A small masked image model, trained from scratch.
Model: 48-pixel images, encoder arch vit, encoder activation gelu_tanh, encoder num experts 32.
Data: trained on simulated fluorescence microscopy of cells, 14.2 epochs.
Rows from block 3 of the encoder of a small masked image model, named by matrix and row number. Rows with one number within an expert belong to one neuron, the router's apart. Each number is 50 + 15 x the weight over its row's rms, rounded and kept within 0 to 99. All counts start at 0.
Before each expert's rows are labels from the 100 images, of 14848, where the router gives the expert most weight on average: "top examples" is what is common among them. Only what is clearly more common there than usual is listed. The data: simulated fluorescence microscopy of cells. In brackets: how many of the 100, against the usual share in percent.
# router: router (encoder.blocks.3.mlp.router.weight, 32x256, trained with AdamW), inputs 86-171
# up: expert up (encoder.blocks.3.mlp.up, 32x128x256), inputs 86-171
# down: expert down (encoder.blocks.3.mlp.down, 32x256x128, transposed), outputs 86-171

# expert 10
top examples: cyan stain (100 vs 20.2); crowded (73 vs 24.9); cells: ten or more (73 vs 24.9); ring around the nucleus (60 vs 12.3)
router.10:60 67 38 43 86 72 82 14 61 40 09 67 55 65 67 40 49 38 64 54 56 59 64 57 57 59 47 56 19 60 63 80 50 56 62 37 51 16 41 47 49 49 60 45 51 63 51 62 27 38 30 66 47 71 22 72 56 42 60 42 37 37 43 67 63 34 54 33 69 50 57 16 48 61 34 78 42 29 60 46 32 49 51 64 44 25
up.0:31 61 50 69 60 80 59 25 37 75 38 26 72 39 57 47 51 55 69 46 54 90 72 47 48 37 77 45 25 52 50 60 28 36 83 50 39 31 56 58 64 31 39 61 57 80 43 75 54 45 52 51 47 48 52 24 42 36 57 35 54 33 46 15 39 61 63 45 45 56 16 79 58 55 52 38 44 37 53 34 60 63 76 38 49 54
down.0:76 63 54 42 59 37 36 40 29 66 40 31 36 35 68 46 71 77 37 41 59 71 55 45 47 67 61 50 57 62 63 32 59 27 38 33 47 64 60 35 61 21 41 62 18 27 57 32 45 80 56 38 58 58 68 45 32 36 58 36 50 49 59 63 74 74 34 42 55 48 21 74 73 57 40 71 59 42 54 41 49 25 38 37 52 42
up.1:63 57 33 59 61 51 72 34 53 32 49 47 66 70 41 69 19 28 78 52 39 40 57 58 46 73 75 64 67 62 47 63 53 47 29 41 49 29 68 52 86 50 70 49 51 72 51 49 29 38 60 53 31 37 28 58 50 31 41 55 42 52 58 33 49 69 54 52 30 41 26 54 45 50 70 67 57 38 15 74 49 68 52 75 56 32
down.1:41 75 87 46 85 55 60 34 49 55 59 40 20 71 69 39 61 42 52 56 61 62 57 58 48 43 70 32 49 54 59 52 50 46 47 49 48 51 43 63 42 36 11 70 61 66 50 42 42 52 30 35 70 41 77 38 28 51 51 72 68 33 41 55 14 78 25 37 54 45 94 63 51 59 44 50 31 70 34 36 38 43 47 47 50 67
up.2:55 32 39 28 52 66 41 25 59 30 57 34 73 64 50 33 42 42 78 50 36 58 42 46 75 33 49 38 61 51 72 63 80 40 21 64 49 31 38 55 31 50 40 35 47 38 42 95 39 49 34 47 00 40 47 48 25 46 49 54 59 57 39 64 35 25 47 39 33 63 71 73 70 68 43 59 50 44 48 35 49 45 65 56 62 43
down.2:25 64 47 45 32 30 39 59 63 62 44 63 58 71 43 45 61 49 37 74 64 63 39 39 63 69 35 52 53 54 58 48 48 52 69 71 45 63 68 48 52 69 41 42 50 68 45 49 51 51 32 30 46 74 58 28 43 42 54 59 34 58 63 37 79 69 61 46 28 66 30 69 49 67 39 68 95 36 29 66 43 31 27 57 32 35
up.3:44 26 64 48 80 86 52 30 43 43 42 69 49 36 18 55 35 48 65 44 45 41 74 55 60 28 76 56 71 45 59 52 58 77 48 34 35 28 22 66 47 41 59 34 39 42 52 45 56 79 52 57 31 34 40 53 83 57 42 22 52 47 48 40 60 79 58 25 11 45 51 52 74 55 70 51 58 44 24 51 74 38 60 14 63 46
down.3:58 65 20 76 81 36 55 36 57 64 39 44 35 81 60 41 42 51 62 36 80 39 47 50 49 89 44 81 50 58 43 57 57 51 29 23 50 72 57 55 60 45 49 43 34 55 50 44 74 60 64 32 24 59 11 06 43 61 37 74 82 66 63 45 13 31 66 51 42 72 29 62 43 57 49 50 40 59 59 42 48 35 55 49 40 42
up.4:63 25 53 46 58 15 68 37 59 62 51 52 73 49 59 30 37 59 25 72 47 39 36 54 50 72 17 38 27 58 31 58 19 35 51 40 56 31 28 46 28 51 45 48 36 74 68 58 37 45 55 62 59 35 38 36 53 17 70 80 32 49 78 48 44 41 39 50 54 50 32 61 26 54 67 61 42 69 47 77 49 48 13 62 30 54
down.4:38 80 61 62 31 34 68 74 54 69 61 67 57 47 56 43 68 44 52 55 16 28 43 51 40 60 62 60 56 18 64 56 47 52 78 75 65 47 68 17 37 53 41 11 52 63 54 29 61 45 59 62 42 26 69 49 28 55 41 68 55 49 32 42 42 62 65 47 36 38 45 72 68 37 37 44 41 42 36 42 53 33 71 46 39 25
up.5:58 61 35 61 41 52 47 59 66 37 53 45 59 43 45 31 44 60 17 11 53 36 49 53 48 80 28 38 70 39 51 64 53 44 86 69 15 52 57 36 56 56 48 24 66 63 62 56 39 66 47 55 15 49 44 60 50 31 44 62 26 50 44 56 60 60 76 50 40 66 51 61 57 48 64 30 52 72 72 64 44 30 37 67 60 28
down.5:57 20 45 89 55 66 62 52 68 65 48 43 35 63 45 56 68 38 45 38 58 56 36 24 41 55 27 42 52 33 26 58 57 50 40 71 23 32 48 54 50 34 58 41 44 51 61 28 70 35 19 37 63 62 23 35 65 37 73 37 46 47 51 68 47 43 26 68 62 58 40 32 45 69 50 41 52 44 45 60 52 67 41 37 53 27
up.6:30 33 66 33 46 62 52 33 48 54 25 33 38 72 50 42 55 61 60 40 64 51 20 66 45 44 77 44 55 47 62 99 59 51 65 66 45 63 27 34 31 42 48 35 44 50 42 54 80 53 40 31 60 55 36 44 93 70 50 44 56 26 56 61 59 45 36 24 71 59 51 92 85 54 50 43 53 57 64 58 56 59 55 36 46 49
down.6:35 52 31 10 76 64 50 68 49 53 83 41 61 24 43 32 64 36 56 72 33 50 50 30 53 46 02 54 48 46 62 50 58 53 65 44 48 76 59 85 31 57 54 41 41 53 46 61 56 29 65 49 12 43 54 14 15 52 42 64 44 48 69 25 40 41 44 36 51 48 63 49 68 57 48 57 47 56 20 40 26 24 66 46 92 65
up.7:69 35 48 63 72 41 62 60 65 46 54 37 56 58 58 69 49 49 50 35 69 28 44 48 43 56 45 50 45 25 45 56 62 61 56 63 39 24 49 56 57 34 69 57 89 65 50 35 75 78 54 66 41 54 70 55 74 50 66 67 53 38 70 70 52 32 43 48 81 54 92 63 24 46 36 45 42 48 63 26 31 26 54 54 29 22
down.7:20 58 41 62 44 55 26 62 54 48 35 54 61 33 71 49 63 56 69 51 32 43 42 25 69 54 45 42 51 47 44 57 47 42 51 56 74 60 45 40 33 63 70 87 49 48 46 33 36 57 68 35 40 40 34 38 36 16 32 52 53 41 68 47 52 40 52 79 72 56 41 39 50 28 63 56 47 99 42 81 62 37 35 69 36 61
up.8:36 63 26 60 68 41 32 73 49 42 29 61 37 90 61 47 43 57 18 66 70 72 54 44 42 68 48 50 57 26 31 51 51 59 51 73 53 59 63 46 71 35 47 72 36 45 61 63 77 82 79 55 51 64 52 51 39 78 61 35 51 51 45 58 74 45 43 45 46 63 58 58 52 79 58 53 73 48 56 42 46 56 45 44 74 47
down.8:76 54 75 40 63 35 27 60 25 54 43 32 43 62 50 81 61 32 40 65 61 92 50 62 47 44 54 07 54 60 45 36 58 46 68 55 53 39 60 61 39 47 34 41 68 39 52 67 69 46 62 70 71 51 67 37 27 44 47 31 44 37 31 74 69 49 56 43 40 63 53 37 53 31 34 89 34 80 67 42 57 62 67 30 41 52

# expert 28
top examples: dim (92 vs 24.6); crowded (66 vs 24.9); cells: ten or more (66 vs 24.9); cyan stain (59 vs 20.2)
router.28:58 44 55 56 37 74 60 66 36 70 56 50 47 45 22 33 52 55 42 24 58 49 76 56 62 50 51 61 49 51 33 45 52 41 38 39 44 77 53 36 56 59 49 52 42 48 39 65 59 67 70 26 47 47 63 31 37 66 32 42 60 38 61 59 44 29 67 33 55 38 11 48 61 68 58 37 57 80 44 40 58 39 73 38 54 87
up.0:67 60 35 41 32 45 77 56 15 57 53 61 39 45 67 36 53 21 53 56 70 33 56 53 59 58 62 72 69 65 34 41 50 25 30 48 43 44 61 57 30 43 43 54 55 57 54 44 36 60 45 51 39 59 47 64 60 37 37 26 50 38 80 58 74 61 35 44 62 69 13 63 42 57 64 70 49 63 71 47 57 64 46 25 53 19
down.0:65 56 45 41 40 68 40 32 68 51 73 44 43 90 06 50 22 45 63 44 45 42 43 29 59 44 19 52 44 33 46 76 53 69 50 63 36 56 34 65 50 63 70 44 52 73 55 48 70 41 93 66 65 67 29 46 35 57 75 55 44 40 44 67 57 59 47 59 60 42 75 54 48 35 33 52 37 71 39 66 72 34 38 36 53 79
up.1:51 44 46 56 56 44 60 21 41 78 61 26 61 41 40 65 47 60 62 68 22 56 73 42 47 58 38 48 49 36 37 78 56 40 48 54 91 71 60 45 34 64 60 57 68 70 27 41 71 27 38 45 51 44 59 84 53 49 25 50 51 69 16 53 38 40 62 39 68 71 69 48 53 32 52 74 57 64 43 47 49 36 32 45 61 79
down.1:44 50 45 57 57 44 47 69 59 83 14 58 58 70 46 81 65 50 74 22 80 56 52 53 48 51 61 45 52 45 41 47 68 41 66 40 55 68 48 48 80 51 73 71 41 48 47 70 78 88 52 56 41 55 57 46 41 55 66 55 60 36 46 42 63 48 51 43 55 45 65 58 48 56 73 89 80 31 51 64 54 63 73 47 38 43
up.2:58 23 65 42 88 58 37 34 67 20 57 41 44 34 41 58 48 32 48 78 72 55 27 44 53 38 78 75 68 39 54 68 70 74 35 42 40 41 55 53 71 72 67 40 57 54 54 60 67 58 58 49 30 44 71 74 67 16 58 29 83 40 62 39 46 76 46 59 54 42 76 45 77 67 32 69 63 58 45 69 49 55 38 34 51 69
down.2:36 72 56 27 46 50 34 34 50 39 67 53 80 56 51 45 56 48 50 51 55 34 54 31 82 40 59 72 55 22 72 35 51 66 63 39 50 72 40 68 47 69 33 77 21 57 52 43 41 40 63 22 48 47 34 49 50 41 47 73 51 52 60 66 57 51 67 61 52 44 51 68 44 53 73 10 73 34 38 53 46 38 48 73 48 41
up.3:56 57 67 41 57 46 34 61 55 49 67 62 38 44 53 55 41 49 45 37 15 08 41 39 54 35 32 64 47 53 37 56 68 54 50 57 41 48 57 66 51 83 52 54 47 70 43 42 76 34 60 18 36 37 47 41 21 58 49 66 61 52 51 66 56 53 60 40 38 55 28 66 55 63 54 33 65 76 69 50 56 51 41 40 42 12
down.3:40 28 33 60 43 44 50 31 41 57 48 39 33 49 48 18 39 27 67 65 62 53 39 35 59 74 63 55 58 13 50 60 30 55 13 73 37 62 44 63 67 67 22 30 83 21 40 51 17 37 75 30 50 62 54 37 45 43 49 59 66 25 62 33 36 51 39 38 37 52 61 63 57 32 61 29 42 49 38 49 55 33 61 48 45 54
up.4:40 68 33 43 64 63 31 46 44 51 71 36 50 51 50 65 51 60 60 32 48 50 46 41 56 60 71 30 68 45 43 47 56 46 45 45 09 69 40 68 54 59 41 56 54 67 48 53 71 44 82 34 41 86 52 69 37 35 31 70 50 28 50 32 59 40 50 57 30 39 61 73 34 69 54 57 39 54 29 40 56 48 43 68 47 17
down.4:55 71 55 52 48 54 34 64 61 44 43 55 49 33 24 52 44 50 81 73 90 32 48 50 49 47 47 67 47 58 42 51 44 48 53 77 50 48 54 65 46 62 48 36 85 52 53 68 70 30 52 58 63 32 54 29 39 59 30 39 73 56 23 49 42 72 38 64 46 84 37 61 51 77 42 13 44 60 57 74 32 12 45 54 38 38
up.5:48 69 53 35 38 52 60 49 55 96 51 57 49 53 49 58 22 58 57 33 51 58 51 51 50 63 50 50 43 84 65 67 54 66 42 70 64 43 43 51 52 53 34 55 31 53 46 51 57 55 42 35 75 58 29 47 56 48 66 61 62 55 49 57 60 48 51 50 16 54 87 35 74 45 38 74 54 28 31 56 42 36 48 33 48 73
down.5:25 49 48 34 40 20 43 61 39 45 36 45 73 58 49 39 72 53 46 50 58 47 59 56 56 30 40 54 51 70 56 31 49 33 49 44 81 46 45 35 62 50 36 37 52 42 66 73 57 25 51 45 53 55 49 41 68 59 37 29 75 39 59 50 72 70 53 57 58 42 20 27 33 64 36 66 42 50 79 55 21 49 58 52 40 08
up.6:74 72 32 41 63 57 36 29 66 41 34 58 45 40 26 58 40 52 33 20 28 62 36 43 61 41 55 50 59 47 57 35 69 48 22 47 28 68 63 36 59 48 50 45 62 36 45 49 53 53 87 53 43 50 58 77 39 46 64 74 32 47 36 53 52 43 63 46 53 50 70 90 59 62 63 41 42 23 67 27 64 54 50 35 36 15
down.6:27 72 27 57 33 46 65 39 34 39 40 64 34 66 56 47 68 46 63 58 39 73 50 38 43 68 60 64 51 45 74 59 20 56 54 46 58 39 49 65 47 47 51 79 48 50 53 77 58 55 35 51 60 56 45 32 54 71 59 20 44 62 60 51 41 67 30 55 49 33 55 24 59 65 35 61 41 73 81 50 61 65 61 51 53 59
up.7:50 37 33 64 71 54 56 41 50 52 47 61 53 66 52 69 64 46 70 70 36 67 65 51 76 43 76 56 55 47 32 57 69 31 54 44 71 49 58 58 53 46 57 49 44 73 36 51 81 38 62 50 72 47 53 55 43 59 66 70 58 45 49 69 31 65 64 33 60 46 51 69 54 38 60 46 46 46 73 38 55 56 56 65 41 65
down.7:48 54 43 49 45 26 43 46 74 10 59 55 57 44 83 44 68 47 30 51 77 55 26 43 48 50 70 69 52 76 64 26 55 55 51 27 70 45 43 73 46 48 35 30 56 95 20 60 27 64 40 83 12 48 38 65 33 60 38 43 50 49 58 30 68 27 58 22 16 56 71 44 34 36 50 84 64 58 32 49 39 34 73 57 45 59
up.8:66 32 35 47 27 64 56 49 33 52 48 57 67 30 45 65 36 28 82 74 41 23 43 66 56 51 26 39 07 72 50 68 59 55 62 33 33 39 43 61 54 65 57 50 61 50 48 42 38 57 55 60 55 47 51 52 37 32 39 41 46 55 51 40 52 53 75 52 52 49 52 64 22 52 59 53 63 65 58 42 41 44 42 11 51 48
down.8:48 54 45 38 40 35 40 68 48 46 10 44 43 48 54 21 45 61 55 35 52 20 65 31 45 62 30 33 43 30 31 51 58 50 39 60 63 52 63 61 48 15 48 22 47 41 20 30 39 35 55 35 35 50 29 34 44 52 42 46 47 47 04 77 41 58 33 54 38 62 82 71 78 71 53 53 15 46 59 58 44 74 46 58 68 54

# expert 30
top examples: crowded (98 vs 24.9); cells: ten or more (98 vs 24.9); dim (95 vs 24.6); cyan stain (69 vs 20.2)
router.30:56 57 45 40 26 28 43 61 45 35 65 34 54 57 42 47 49 71 57 62 62 64 58 59 46 54 51 59 54 49 54 48 83 42 71 20 33 48 45 39 60 58 33 51 73 44 25 56 63 40 57 57 49 04 11 52 53 43 45 60 43 71 40 42 57 58 58 43 46 31 45 59 23 58 57 49 50 78 47 38 56 54 41 24 45 79
up.0:37 40 67 64 51 28 44 13 64 43 30 65 62 52 43 47 68 35 38 37 45 62 41 51 09 71 51 26 45 46 50 46 64 44 28 30 45 42 51 56 64 47 33 73 59 50 53 50 40 82 44 48 71 59 33 49 63 58 45 42 69 55 19 38 47 53 53 72 36 50 42 39 32 65 53 53 62 64 50 48 43 35 44 31 43 44
down.0:60 55 52 54 51 61 47 72 34 34 53 36 33 54 43 52 34 55 60 47 46 41 56 17 54 39 53 32 45 58 57 30 70 24 66 56 65 61 17 41 42 38 65 48 67 46 73 57 41 47 64 43 34 44 36 62 36 35 51 36 51 49 68 55 72 73 28 43 56 23 37 47 54 74 71 60 24 62 34 85 41 45 16 60 55 47
up.1:27 40 56 53 56 59 51 25 22 56 30 38 34 45 62 62 54 50 57 49 54 47 39 48 58 50 88 53 50 28 53 75 25 24 40 79 46 47 19 70 53 48 62 36 69 61 61 53 41 49 42 55 60 61 40 47 44 09 76 59 34 27 36 47 64 63 37 62 03 35 32 49 34 51 61 52 34 46 38 63 50 48 50 38 57 92
down.1:70 56 70 75 51 47 48 75 57 27 60 73 69 51 62 53 40 59 69 49 43 57 52 50 48 33 34 41 52 46 48 43 51 59 25 32 69 50 66 51 39 65 54 63 42 32 83 62 73 37 51 15 67 54 71 47 69 76 54 49 58 53 73 58 59 52 64 55 44 40 41 53 57 43 22 30 51 54 56 41 66 63 82 50 28 63
up.2:37 25 50 40 79 71 80 39 56 73 52 43 67 64 62 68 67 51 58 62 41 93 47 44 91 47 48 34 60 34 59 68 39 47 47 66 29 46 60 53 55 50 29 43 38 59 43 71 32 49 79 45 44 44 39 37 40 78 71 58 48 75 62 46 71 64 55 67 56 37 71 46 30 69 49 55 42 49 70 46 32 65 62 24 57 71
down.2:48 50 55 64 70 44 37 44 15 46 50 61 29 43 56 72 47 53 44 43 46 57 66 54 41 56 69 68 46 59 63 57 70 66 36 49 51 79 68 62 50 38 80 59 49 28 62 40 36 71 33 32 48 45 62 47 27 34 54 52 20 61 63 46 59 43 79 60 46 50 58 58 21 63 38 37 30 47 59 49 36 45 04 68 59 46
up.3:63 64 63 42 58 55 63 34 48 48 61 46 53 38 48 37 54 46 46 46 32 28 45 45 37 69 41 54 58 22 54 40 49 44 74 50 53 38 42 51 46 61 60 19 63 61 49 58 75 50 41 47 78 47 24 59 50 32 51 84 51 35 46 52 75 59 39 40 47 57 73 36 70 42 63 47 41 27 61 38 39 51 25 32 35 47
down.3:58 65 67 42 77 41 20 56 57 71 41 40 48 50 42 54 63 54 30 26 55 57 37 56 52 63 73 16 53 36 17 58 58 62 20 57 55 42 54 47 43 49 32 53 53 53 28 65 51 50 51 28 49 42 92 90 43 50 52 43 62 65 19 51 77 66 61 44 60 48 60 59 51 72 49 46 67 60 73 29 35 38 60 32 45 66
up.4:62 56 38 58 79 41 55 23 68 54 61 45 51 82 46 77 27 77 52 57 24 47 79 48 51 55 33 66 42 58 92 49 59 77 55 29 54 57 28 57 45 47 23 74 17 35 58 68 63 57 41 54 53 57 69 30 35 51 34 41 57 57 65 61 59 44 42 59 41 23 52 65 42 74 53 58 34 62 35 30 59 76 61 30 48 77
down.4:47 34 38 50 38 71 68 58 25 61 45 45 39 33 61 54 60 51 59 46 69 34 45 59 29 58 58 88 44 26 57 62 45 27 37 71 10 71 54 43 34 62 43 16 60 60 55 30 47 68 72 61 49 56 20 62 51 74 67 57 59 43 12 57 65 32 19 66 39 59 54 55 49 67 60 62 52 43 45 20 30 40 27 67 35 63
up.5:84 49 65 47 58 30 35 50 67 79 27 50 60 30 56 30 62 45 73 38 66 43 35 50 48 51 23 41 56 67 68 73 47 42 48 63 67 47 38 63 50 58 49 57 57 72 55 61 39 46 37 58 17 53 31 55 37 70 47 56 38 49 57 71 48 59 54 50 63 43 66 57 48 32 48 61 36 80 84 49 43 55 53 52 45 55
down.5:47 58 38 48 60 53 61 43 31 27 71 39 69 34 47 18 38 55 71 51 42 53 46 40 41 55 18 67 41 36 61 40 42 32 40 63 54 58 36 39 48 45 60 46 72 38 39 54 73 36 63 56 44 47 65 55 51 52 38 63 54 52 54 23 44 37 42 43 54 79 56 00 36 65 46 55 27 58 46 55 65 30 27 48 51 44
up.6:69 54 54 51 66 52 37 69 54 30 52 59 50 50 56 49 44 48 16 29 32 31 29 58 27 41 18 45 44 31 51 51 70 53 62 56 53 66 43 45 44 26 14 51 77 38 39 37 26 32 55 34 80 44 57 52 44 41 45 37 42 43 55 70 44 33 29 27 52 54 59 69 49 35 47 51 19 32 62 80 47 48 63 36 65 51
down.6:64 57 23 58 77 81 36 74 81 61 62 43 40 62 62 36 51 59 55 37 47 45 71 47 44 52 54 42 55 56 46 45 59 61 39 49 72 33 81 57 28 57 73 57 68 77 35 35 36 67 49 48 42 59 86 33 55 36 40 33 43 33 54 53 47 44 55 36 54 51 26 46 46 67 70 24 51 38 39 39 62 55 38 26 61 56
up.7:44 53 40 43 57 47 67 65 81 52 57 46 33 50 70 33 51 20 43 43 23 60 20 41 42 37 48 65 84 76 72 32 43 49 44 63 38 37 54 63 47 15 64 54 26 52 64 69 39 44 51 27 85 58 60 55 42 25 20 56 22 39 46 35 37 72 64 67 47 25 43 09 53 39 67 46 45 30 58 41 56 76 30 49 62 50
down.7:47 61 61 62 60 46 59 49 53 21 44 64 59 49 43 53 53 58 32 49 53 21 66 48 45 72 51 34 56 47 52 49 35 27 47 45 26 24 46 79 44 75 23 37 53 59 51 52 41 33 81 60 45 73 58 58 67 80 60 49 54 38 43 38 42 71 74 25 44 54 58 33 64 56 59 52 59 43 48 65 63 44 44 65 21 57
up.8:44 72 26 69 64 68 32 41 56 28 70 30 29 53 38 51 33 27 65 60 41 65 66 41 41 74 44 58 38 46 42 67 46 57 51 73 48 35 86 56 23 70 55 75 31 43 40 44 48 58 57 49 53 81 30 61 42 71 54 42 62 75 41 58 72 42 54 17 64 35 36 56 22 47 54 55 37 54 53 54 47 65 57 37 28 33
down.8:27 31 45 53 30 68 34 96 62 30 26 58 53 57 38 74 32 53 53 28 48 23 42 68 39 48 46 27 52 44 47 45 86 45 38 49 47 30 53 49 55 60 72 71 65 41 45 68 46 80 75 48 70 43 69 32 62 42 35 47 39 58 61 56 40 44 79 41 49 33 56 45 23 55 42 42 23 47 40 65 52 60 48 41 57 74

# expert 5
top examples: crowded (74 vs 24.9); cells: ten or more (74 vs 24.9); ring around the nucleus (64 vs 12.3); yellow stain (59 vs 20.2)
router.5:44 70 61 63 46 44 11 61 58 44 31 68 55 53 74 51 32 37 50 47 52 33 49 68 60 47 75 29 43 58 56 38 36 62 39 47 36 38 49 65 53 44 50 44 45 53 66 26 37 56 34 71 47 61 53 31 43 32 54 54 30 45 38 22 62 70 54 57 33 47 54 46 45 54 39 75 59 52 38 39 45 64 66 64 58 18
up.8:52 60 45 86 30 40 58 31 40 30 46 33 53 52 74 42 31 82 50 58 43 29 87 61 54 57 36 80 58 48 54 37 46 61 72 40 53 45 52 61 17 41 33 46 38 38 48 61 34 25 33 45 53 59 31 54 65 00 47 61 70 71 49 27 45 66 49 28 57 80 66 41 54 42 55 23 63 44 45 27 42 49 87 48 39 22
down.8:41 35 78 82 52 45 23 56 64 61 42 30 71 28 57 50 35 38 14 65 76 40 49 31 74 32 34 36 51 47 57 35 67 25 15 37 45 51 76 41 51 63 58 51 47 25 18 56 34 93 49 47 43 60 69 38 52 39 44 41 50 36 54 51 27 48 48 47 46 34 29 44 50 41 43 49 38 41 58 29 70 71 54 25 39 71
up.9:44 39 47 27 46 35 32 73 59 62 41 72 63 44 44 13 46 58 68 47 40 62 37 48 52 43 58 50 47 99 45 53 30 54 54 34 51 51 74 51 31 66 22 31 42 53 59 64 48 42 39 73 50 99 67 40 53 15 42 70 54 51 33 39 45 59 67 65 61 85 60 30 57 27 57 79 61 49 71 55 56 63 19 58 48 57
down.9:35 54 54 33 32 30 48 45 40 67 39 39 40 63 56 60 67 42 69 50 67 65 46 71 63 46 49 42 46 56 34 63 31 42 43 58 39 30 35 38 66 49 71 68 52 55 30 56 58 40 85 56 48 41 64 25 43 67 44 50 73 37 70 54 65 33 30 25 64 60 62 52 48 41 52 41 65 60 50 37 65 62 80 74 41 45
up.10:52 41 75 51 41 54 66 93 51 84 45 63 52 46 60 56 22 46 67 39 41 18 46 27 57 26 53 48 44 69 45 83 45 55 42 41 43 30 54 62 55 47 41 45 30 46 46 39 58 25 50 33 97 68 29 64 66 41 35 38 38 66 47 58 52 78 53 57 46 65 43 46 45 44 41 23 32 61 50 18 60 77 65 63 70 39
down.10:52 43 47 37 39 29 34 39 89 70 74 43 62 63 69 75 64 44 24 50 62 31 50 48 43 51 42 58 56 56 65 67 57 64 70 27 55 60 40 38 40 36 27 41 37 56 50 70 40 66 43 47 44 48 73 15 62 26 45 39 45 43 61 54 66 57 61 49 90 56 21 57 57 66 63 71 77 68 41 52 57 56 76 38 62 76
up.11:55 56 75 36 80 52 61 32 33 74 40 73 52 07 56 61 46 60 20 39 40 44 64 30 60 40 42 55 61 28 32 37 37 37 60 68 61 47 20 43 47 47 06 53 42 51 51 53 41 67 57 62 39 70 41 28 48 52 40 34 53 63 35 74 40 42 54 20 36 43 46 20 55 49 51 71 75 73 52 29 48 31 47 34 54 74
down.11:34 45 54 64 48 86 65 65 33 55 15 47 57 45 39 53 31 49 58 47 45 64 68 46 37 64 46 63 52 44 50 47 74 45 35 32 45 49 44 52 66 56 62 45 74 82 51 55 56 58 76 61 46 75 08 61 63 38 61 53 25 43 65 35 73 42 43 31 29 77 73 42 22 60 52 46 39 19 47 53 48 40 59 55 42 32
up.12:51 81 37 32 62 40 34 43 77 80 53 72 59 51 54 34 58 60 65 36 41 72 37 39 41 29 28 47 45 09 85 44 48 62 31 68 39 39 41 65 46 42 48 75 58 69 48 49 91 53 08 67 56 37 44 37 55 60 52 41 21 70 50 32 50 30 62 43 54 01 21 44 83 49 63 45 39 52 71 69 70 34 81 83 37 41
down.12:39 21 74 62 06 19 32 45 31 60 30 56 44 38 47 44 44 64 42 49 31 20 35 44 82 52 52 26 31 25 55 46 65 63 51 55 24 63 30 51 44 47 59 44 90 26 25 55 51 37 33 53 31 61 50 50 57 30 30 56 41 43 47 52 38 71 41 50 57 53 59 40 43 38 36 52 51 69 46 38 56 70 37 38 44 26
up.13:51 63 46 57 48 58 64 39 31 60 14 52 55 33 56 54 16 69 69 68 52 70 55 43 44 62 52 71 41 52 43 48 77 53 91 54 59 47 23 63 64 55 55 52 34 68 24 56 74 52 44 52 40 39 33 81 73 57 34 38 52 51 76 69 63 49 55 52 42 42 63 61 60 58 52 58 46 33 65 52 45 55 41 18 45 44
down.13:31 47 36 35 51 53 56 22 70 59 45 58 70 81 27 35 56 51 78 47 41 18 48 34 70 44 63 71 54 49 59 45 57 57 67 57 56 58 43 50 42 39 42 31 38 53 66 41 64 32 37 55 34 53 37 64 61 53 68 52 37 35 31 34 48 50 31 55 49 45 73 55 18 58 45 76 53 59 48 40 37 40 60 54 22 42
up.14:32 31 46 53 70 66 53 49 52 23 76 44 74 51 38 41 45 17 56 58 31 76 84 53 49 41 49 73 58 61 52 39 27 70 51 62 38 63 67 63 35 28 59 48 29 33 68 64 46 22 31 49 53 37 23 55 54 47 38 21 38 51 43 43 65 39 58 53 61 51 55 65 33 99 59 43 29 58 76 76 68 57 37 36 54 24
down.14:48 48 37 37 40 46 61 57 57 52 45 39 61 61 31 58 52 50 42 60 50 00 32 36 72 46 24 58 63 30 55 51 67 41 67 65 62 39 30 50 36 31 38 31 73 45 33 48 44 41 68 32 31 56 62 46 22 68 44 39 44 59 54 05 81 60 69 38 46 25 40 32 68 52 36 46 63 74 38 41 36 51 36 30 47 47
up.15:44 61 43 53 38 48 67 45 43 40 56 40 58 49 56 47 38 46 19 63 55 39 58 63 83 64 29 50 47 59 49 61 43 65 29 33 49 30 28 43 39 56 46 33 42 37 35 40 74 38 55 70 52 75 42 43 51 41 64 65 51 61 54 71 43 37 55 63 56 68 51 34 53 54 46 51 71 45 44 55 43 23 40 44 42 42
down.15:47 67 70 64 60 46 64 37 49 54 55 82 39 41 50 49 48 56 71 41 64 57 42 29 54 42 56 29 52 54 45 69 49 38 26 24 52 82 66 50 68 39 67 29 56 36 80 25 53 40 58 33 33 45 52 62 56 83 53 50 46 43 22 58 07 35 49 43 35 21 66 52 23 42 43 28 29 56 74 46 60 57 62 93 50 45
up.16:38 51 30 40 51 62 67 51 42 41 42 37 42 36 29 46 47 38 64 53 50 39 60 57 41 64 79 48 20 29 56 71 57 41 55 66 56 49 38 59 29 67 50 48 45 51 90 63 51 34 61 54 48 45 39 78 52 24 54 31 68 52 30 40 73 68 39 53 47 73 55 47 50 37 56 38 27 56 47 61 22 28 43 05 49 54
down.16:43 55 60 68 61 49 40 46 44 75 34 28 38 61 40 52 38 55 49 25 67 73 54 43 51 49 70 66 48 67 43 47 67 53 47 58 57 24 60 55 57 49 62 85 57 39 36 62 51 45 41 46 44 47 48 46 50 44 51 41 86 38 51 53 30 34 58 45 35 75 83 68 29 45 44 86 45 42 41 59 24 49 52 08 44 50